config.toml
model = "image captioner"
dataset = "drawn small creatures on textured ground"
train_examples = 203450
image_size = 40
crop_scale_min = 0.8
horizontal_flip = true
color_jitter = 0.1
tokenizer = "word"
vocab_size = 35
encoder_arch = "vit"
encoder_norm = "layernorm"
encoder_norm_position = "pre"
encoder_activation = "gelu"
encoder_mlp_ratio = 2
encoder_head_dim = 64
encoder_fused_qkv = false
encoder_bias = "none"
encoder_qk_norm = false
encoder_parallel_block = false
encoder_inner_norm = false
encoder_moe = "top_k"
encoder_num_experts = 8
encoder_moe_every = 2
encoder_expert_mlp_ratio = 0.5
encoder_experts_per_token = 2
encoder_shared_expert = true
encoder_patch_size = [4, 4]
encoder_conv_stem = true
encoder_layers = 8
encoder_width = 320
encoder_positions = "rope"
fusion = "cross_attention"
label_smoothing = 0.1
decoder_width = 192
decoder_layers = 6
decoder_norm = "layernorm"
decoder_norm_position = "pre"
decoder_activation = "reglu"
decoder_mlp_ratio = 3
decoder_head_dim = 32
decoder_fused_qkv = false
decoder_bias = "none"
decoder_qk_norm = false
decoder_parallel_block = false
decoder_inner_norm = false
decoder_drop_path = 0.15
decoder_positions = "sincos"
decoder_cross_attention_every = 1
decoder_tie_embeddings = false
residual_init = "none"
optimizer = "soap"
beta2 = 0.95
learning_rate = 0.0014
beta1 = 0.9
shampoo_beta = 0.95
eps = 1e-08
precondition_frequency = 50
max_precond_dim = 1024
one_sided = false
adamw_lr_other_params = 0.0019
max_grad_norm = 5.0
max_steps = 7700
batch_size = 256
epochs = 9.7
lr_schedule = "linear"
final_lr_fraction = 0.05
warmup_steps = 770
weight_decay = 0.1
adamw_weight_decay_other_params = 0.01
Rows from block 5 of the image encoder of a small image captioner, named by matrix and row number. Rows with one number within an expert belong to one neuron, the router's apart. Each number is 500 + 25 x the weight over its row's rms, rounded and kept within 0 to 999. All counts start at 0. Numbers have three digits each.
After each expert's rows are labels from the 100 images, of 14848, where the router gives the expert most weight on average: "responds to" is what is common among them. Only what is clearly more common there than usual is listed. The data: drawn small creatures on textured ground.
# router: router (encoder.blocks.5.mlp.router.weight, 8x320, trained with AdamW), inputs 0-53
# up: expert up (encoder.blocks.5.mlp.up, 8x160x320), inputs 0-53
# down: expert down (encoder.blocks.5.mlp.down, 8x320x160, transposed), outputs 0-53

# expert 6
router.6:505478511530479470489499466494458516492479535525510486507520490514529542549463503525511482523499508509476545493516533558504502467482511504549527519487516539531484
up.0:478485525532516475498521497475516502465480525533494457484541471469507488477536510487537511474532496482520508513480521479536527533502490533472521512513552457462502
down.0:508468508482476527487485481478457431533530523497486518508451515504505474506532490503473522502488492519494490486533479506527493492533497504503557549497510470476527
up.1:513454512483466523485505457545514502484453516493522505565489479511521517501516498528506522482496468534534520462525519456501487489512522511499482462528499513512531
down.1:492521518507469492522479500453501473472536491500474540512511517469488496499531467488493513486484490510513506518514499521462480484508496460484508477489521476511497
up.2:516568494546532515475454531508480481491554495492528498524501484487475503442542505472539486482530487500482474483499481501491477476485542539506485535506523493487439
down.2:470491473545504473522537471526505497490487508502484499495522491432487521523487508516443519524486480576541512509533498514505505477506535481497505497474497518499554
up.3:499514485523462479530535475522513482499512438541502545481510512513468495496485489479514530479516494499489501492483530512492494486484484488479484542513498466437468
down.3:462473504524526472467438488485502517521520491498508521527479541473471550481546515524482503512491478512510533505506483487489492497510518498510518518485528516508507
up.4:530496447477520475561449505512503499561524491513547510509483483483498498510460484530495529483500533523467511490504529476460513489483496548510503486516480447525475
down.4:494503522495516504457546468487476511479489505500458523479536491485488493470495499457448522490500517461505479521481510476521513478489519539506461519448469522486503
up.5:516506526498474473495408545506473517432502478513497528443541503485499521486506515525503481458518534524504488504486517515488505452509511467481510511539475547521510
down.5:498485493470467506498505520473491524478505488508533451538490475471501480449530507501509532538488493511499527457483493525511479468519504477504528466522510490538548
responds to: butterfly; grey

# expert 1
router.1:494556546526482539500510480486483515527483546474480526494496508517465498459512528494535481501516507474479513487512494495533490523498505528490487517496558463508520
up.0:500508489492551547500558495507497512522514508498454523476529514531482506542535475484464458505495461506466490498446553496495509484441463512511499528475510419502506
down.0:480460477547497492504501511513497501525553489503525511508479473495533491492516513508498534528488499483495496503542534539479551514531502494512514487511528540514482
up.1:511529506546502522568515485510478505476542499521550487498511490499508487501480552506504452528466535480470520524512500503447495496497526472470543504518519520474455
down.1:519499497455488445469502471508469520483507526510475508523495468505497508501523443504533484499537465498499498500525514480490485505501512461493509523505521475514498
up.2:546519465531484467508486544531427508517514465493468484527457493470532546475501542500459463512535504499481495475484462532504506479494525506530465512509503498531502
down.2:501486505499501514517468469538484478511509465534461485495516528475508498570468524463539531479481498479469513504558461486535463472477516510498523489495502521499523
up.3:484544493539491477503480461533513501477522511486521507463573468531496530460481474487550485497532510495531516522508492492489526522487425526486477495492464521471541
down.3:482466493422515503484467478552482493525469528502467476549486521530527456480529507510490485509511462534509493513508473524512488509508532476503497472512460503497503
up.4:515510516515483472520474513486450546553506522491466538482485510550500486506494484490505482519487490533488496509515487534503496499518497479489517472524535481506507
down.4:497512504503544497504509466511488508503502508494508487543539471485519513559500490507547494523492515512499495476516514492493511498487477512509422535480496491503459
up.5:498514521454513488498504517523515477531520493518468507510505498505527494548521488509508456516496463504490527511515507548530509519474464501459466486487501506502518
down.5:494486484506453518505460517466492479501527519486561486490506487453492501507563475482515539486496533530533473482467492483484519487520493464499526480493510494513527
responds to: small; caterpillar; black; creature: snake

# expert 0
router.0:496504519491501493532539497511496506458478503473502479493447519486548457545532511473498484455452505491462459466538461508499519462507492542504504503490518557542492
up.0:450519491496516504505465518478506527503531482497523499507488459497484545520526489483494525487523515507483470517524499489532498518549516499528506481556481512517477
down.0:558472527541479495516508487510508478526511520501513509449506505475494501503519479470549478492487477507509488498511478526524479466466461508463510473466514493495469
up.1:493498491486519434497496534480533462527554494461496494499511499492528470480480530498545543487465478503473466476501512475487489445503478507497484486521475455514513
down.1:526452486504482534543480549507501492526508508512499509470523533567507514514465548543501491511460502536542521521471522489523530591492500503513534476541514506506477
up.2:475508546484484490483531552539524514500488523519523454450490461518458506529483503482514470499461527507532448522493487467488506479505525513488486498468492489507530
down.2:528522510498498476483468512469486459474505501542470485520478517493471522492509503552504516501495507529463499498535550532497456506473537525518501515487528488466478
up.3:484528492486541570520506492476477512490510476538515512493495529471509550503544528540507505470503469543485463533479493498487507487537522534513471497504496483570487
down.3:499512489563501483508507484512465503509500514456522509501503530526489474535484494505518498531536514490509484492529524494496512484505520479530501447507493492477510
up.4:506491520514466531505511548506506511490515488482468551513508496489509467468500529544497535509512567474447492485498504468517508480515521519500477520492476458485472
down.4:533497514509480452552499501478501498524449492526504544481516500487523509493477498522475521497473455489509540534483495494500472526500495506521571495545468500503515
up.5:509488478529508514511487513461516512488476498524488489489516486513523527499494564491496480502501475500517576500487508526536524513481532555525480455504457487445505
down.5:503510517491514470503511534537505499543524563543501503497506534517526500522486520529507501472490457477509511486531501488461479510503501494511516505491484518519492
responds to: small; snake; caterpillar; colour: pink

# expert 7
router.7:479457457475527522461485489495558520488479475521477525503484468524508510471475496486478486497552526521525500467454506482520502506492456484516478524503485491483494
up.0:451506479535528486516474458488510474457493513524573542482570490513499453466443463484448497473513496496550512513506490540468502506493480477479529517468457514495486
down.0:526514512481511517516500470494496530486481437502515474478503476453509517507506499442492472511442490491542482430501511467517572497523515501536536430536522458477504
up.1:441470528476503466492492518520483476527495534495483457499503500529535515529508504524518475476532522476469486540506512496528477483527462555508477504516496550496436
down.1:494482520530496495483508514514483501470542506510502506524523484540486529521483514488509467464497493505471528510481511480503508481470509534498484472483535495566507
up.2:499500462524484510506527510500508509503524561487589477490494474434530510530493479524510481480533494458470481538484502508483525491500528474519520545561519532521518
down.2:535489544523477496478484535520468488514492485523534524518548512543499544488496499495446489534540518496545508455542506528520488520481537511518501486449524505539470
up.3:483534501510520472556516513494517543475480533530509489458497492479505546515485476514490541508501521527488529470456482527489487456526473458476470534506509513486501
down.3:502488477481535496513471533458471473507487473518454513493467536492496516485498476496495521468500504513506499479485475492493541501483520485530492454481494507493493
up.4:478503469501518488503491506534484496426541552493490434478573531546511511528464514519514492539474475511472528513482503518491513551503471489496542521521449513498544
down.4:479520503498511490500536509536512510489466496476502562513489527512489503538486483521474469499497495478524516471511523490513465487533535488516470465483551520521531
up.5:496489489485518534538492522498515528523504537504539490464485479517488487500495504466509537545501498487485493473495516496482508502523522502530516486549510493469510
down.5:461489525505491485516532541503480449481516532467490522488529482510554477467489477490458464524486508505508525514496519492518490557495490487467518472504512547466511
responds to: large; starfish; coat: plain; green

# expert 5
router.5:495485527486493470505501518510466480534507499494566530516526540504491478475537517521504506539524527497523472581511514487501462540498515531483509469518501489478517
up.0:499521504462490472476528564547531465463488497511526511515506496551524536488493480486494503501477493462494515479492499468488496472528550518454476486499509513497503
down.0:499496494516492536497490502474486505535499534486439519512518521522482552465473518509489525458479506512495509484471478527499465509516491459494516499487445475518496
up.1:514529445549516453531508486520507526493511479452530483503469476492504501573462530496463477504497499465551511522502518470462481479481532497491469477461522496494538
down.1:499472516490503479505523469502526559495473477495484527533532541560496542501504484540502485492492535536494494517517495518511480526507478518511475512468524518537494
up.2:483514522469518512490516475464474495499537494543563530494493512478528554482492547479475471524456500467480492531508519503529520575484489453473513485542506483448547
down.2:482546492504486508500525522484489485484513481493492506551505483504454456523481443494525499524493518516518495532491493462475520486519528478506510518454524470524508
up.3:488525493515514504463479493492473511486511473511501533519486508500522483521488479490485487456435522507472520494495534510483497463443448474504479502540505492476517
down.3:525500534481467482521544482467512520496475489508479503475504497527523492498519489470510551552474524531516498504505509511518511507513491499485501528466511475540507
up.4:501468507472539531470546510485506468529477456474529484510473471459487515508513540512440501543542478501490497507486512526505455558466510463543475500485524487465512
down.4:512509528509524476491473467510529473494569525533532482494500516517509493508466455457495496511471512511457521465522527527489508524544531511513551448486500497485444
up.5:485480482482520493530497498502449513518489489520503515493492468509532535486520498463510537520474469461505526501481511515481505525513517537485530499501496446495516
down.5:479484518484488502497483493537545484485463490498524490533547506515467467534498473493455473518527504483514488534507480486512474483499512505501520476500525546470498
responds to: large; spider; jellyfish; colour: green

# expert 2
router.2:523498491527463467496487489502461506496477482525489486515503508442477508517450494496490538529503492535515513492564510480487511485489509485504497547501442478503504
up.0:475507612480468517534524490494504469469495493478525497531456484512532515486476487511483501485506493482524512535526482513509506500488553529480454505486492489517482
down.0:483535504536487548465482521473489489477489523510518540547495518495519497473510505491463500540488546479482474495509522539468480441470491496496487504515449510477517
up.1:461533551478481548566471530525519500529488537554495495464525462470479539497489504492537523524516471495499523500451541544504505519466542486506500503477484504493492
down.1:526487538476502498484533462478453539547524483512457502503468461492523496493496485518519507513518518513531462497536528451496523495483461497494535506496544475533497
up.2:474512482518447475523504516525507491456491496463498507501494459511492478524493513494462500501495483499480507493503526545505491524468481496492532469517457489489505
down.2:490471450505468538491479510487527499539487519481494481480515538489476514500528536497525476473511485514514498491527493441498519457474481496479479524515483524540488
up.3:466447502466483542478553485531497465480515508489544524511513498483517529457501543516445548507500433482493516476471490516489468491499517493511513523502473511503462
down.3:551548481544494504480485527498513512553482493510513512517491509488493497512477502526502506495480554527521506512547523490501489514493501509476518538476485505507538
up.4:542495523472465516500491469520541504560499442484518467521481469473475492486493549550516444491503525492490497480544560498477510495511482533539526534484511512480483
down.4:487525542520459458525472496493480476482464523500504541476534520526507474491483506503483554487532438502482469513494478476508529534488501451511517508459512498486493
up.5:483493514498529528505500466488480484522463492520491520508482456502485504475491518497518490533531479516468521480464494504479501498478499464520507491457467519495485
down.5:515527520523480502528497525517517493508540520494515521429478487520493501481532476530537524498499492471475519478531504482513498506554570478442496516487481505503499
responds to: large; butterfly; yellow

# expert 3
router.3:515528460497512517519513504501519481513517474474455491524554466497493512528479478514516489514517493479509521497494500489510471545484498471487499502477470499513508
up.0:550491491549530481526500448526498422506498472473460502534483523536482506523481469516500526513427488460513505533451510482514486492488537503514500504528505504490465
down.0:464502462487509509426489517486492530474528487489471519456473502496484530481528521484473514492513507545485500471449512548520519527515467445523534510457477519501503
up.1:464482509497472527533509478508456483556489487514498494482454464511517490476511515541491499445537479558495484533477518504459489532512507498510542552477497481475468
down.1:487518517516513453512460509473518519538536563482521517519494567483499533482465519503463508528472519497540530460508470510522511469507514470510492478498517490541529
up.2:489478510482497505493491526489509479501526488482516507478496494532489513478525524504464495493504475516480495484483548534525492510489505462517483458486540538513545
down.2:544497460554548480518488488528490517498493514473497499526536489504539466504521553489492454510540495492520494491483491492502492457477518528499498460540537447489503
up.3:525514502502555488483516496464511507516519456531479514475495508491525509477489460525461534447520468512543468485488513516486506490487465493464462521533480513494519
down.3:477500465530484491494450470480511504510478500507468503523483528456476506527423532533526536527499487491477513502482496518452525518481456505547492535460525492501480
up.4:532485507495494546511475501485513474506502486502491553492486548522491498466536491488523471517508486530449499492468515516496547526518493490511523421528495525486512
down.4:492501462489507458492537492508467516507482499459481491508536535490488488486486511516546483481506479530509489471499494533494452445484513510534514491475538489491523
up.5:529474467528485494471440488470504482483513563533498481538531486496569545485495550482497489507493511464504535520522483515489518452502514546503473471496452484500539
down.5:483523468492512503524544541549541492490490438465473519492463503514482432497455478515497485544521506529542441543488436518527477528506458444503465556497487506504517
responds to: grey; plain; green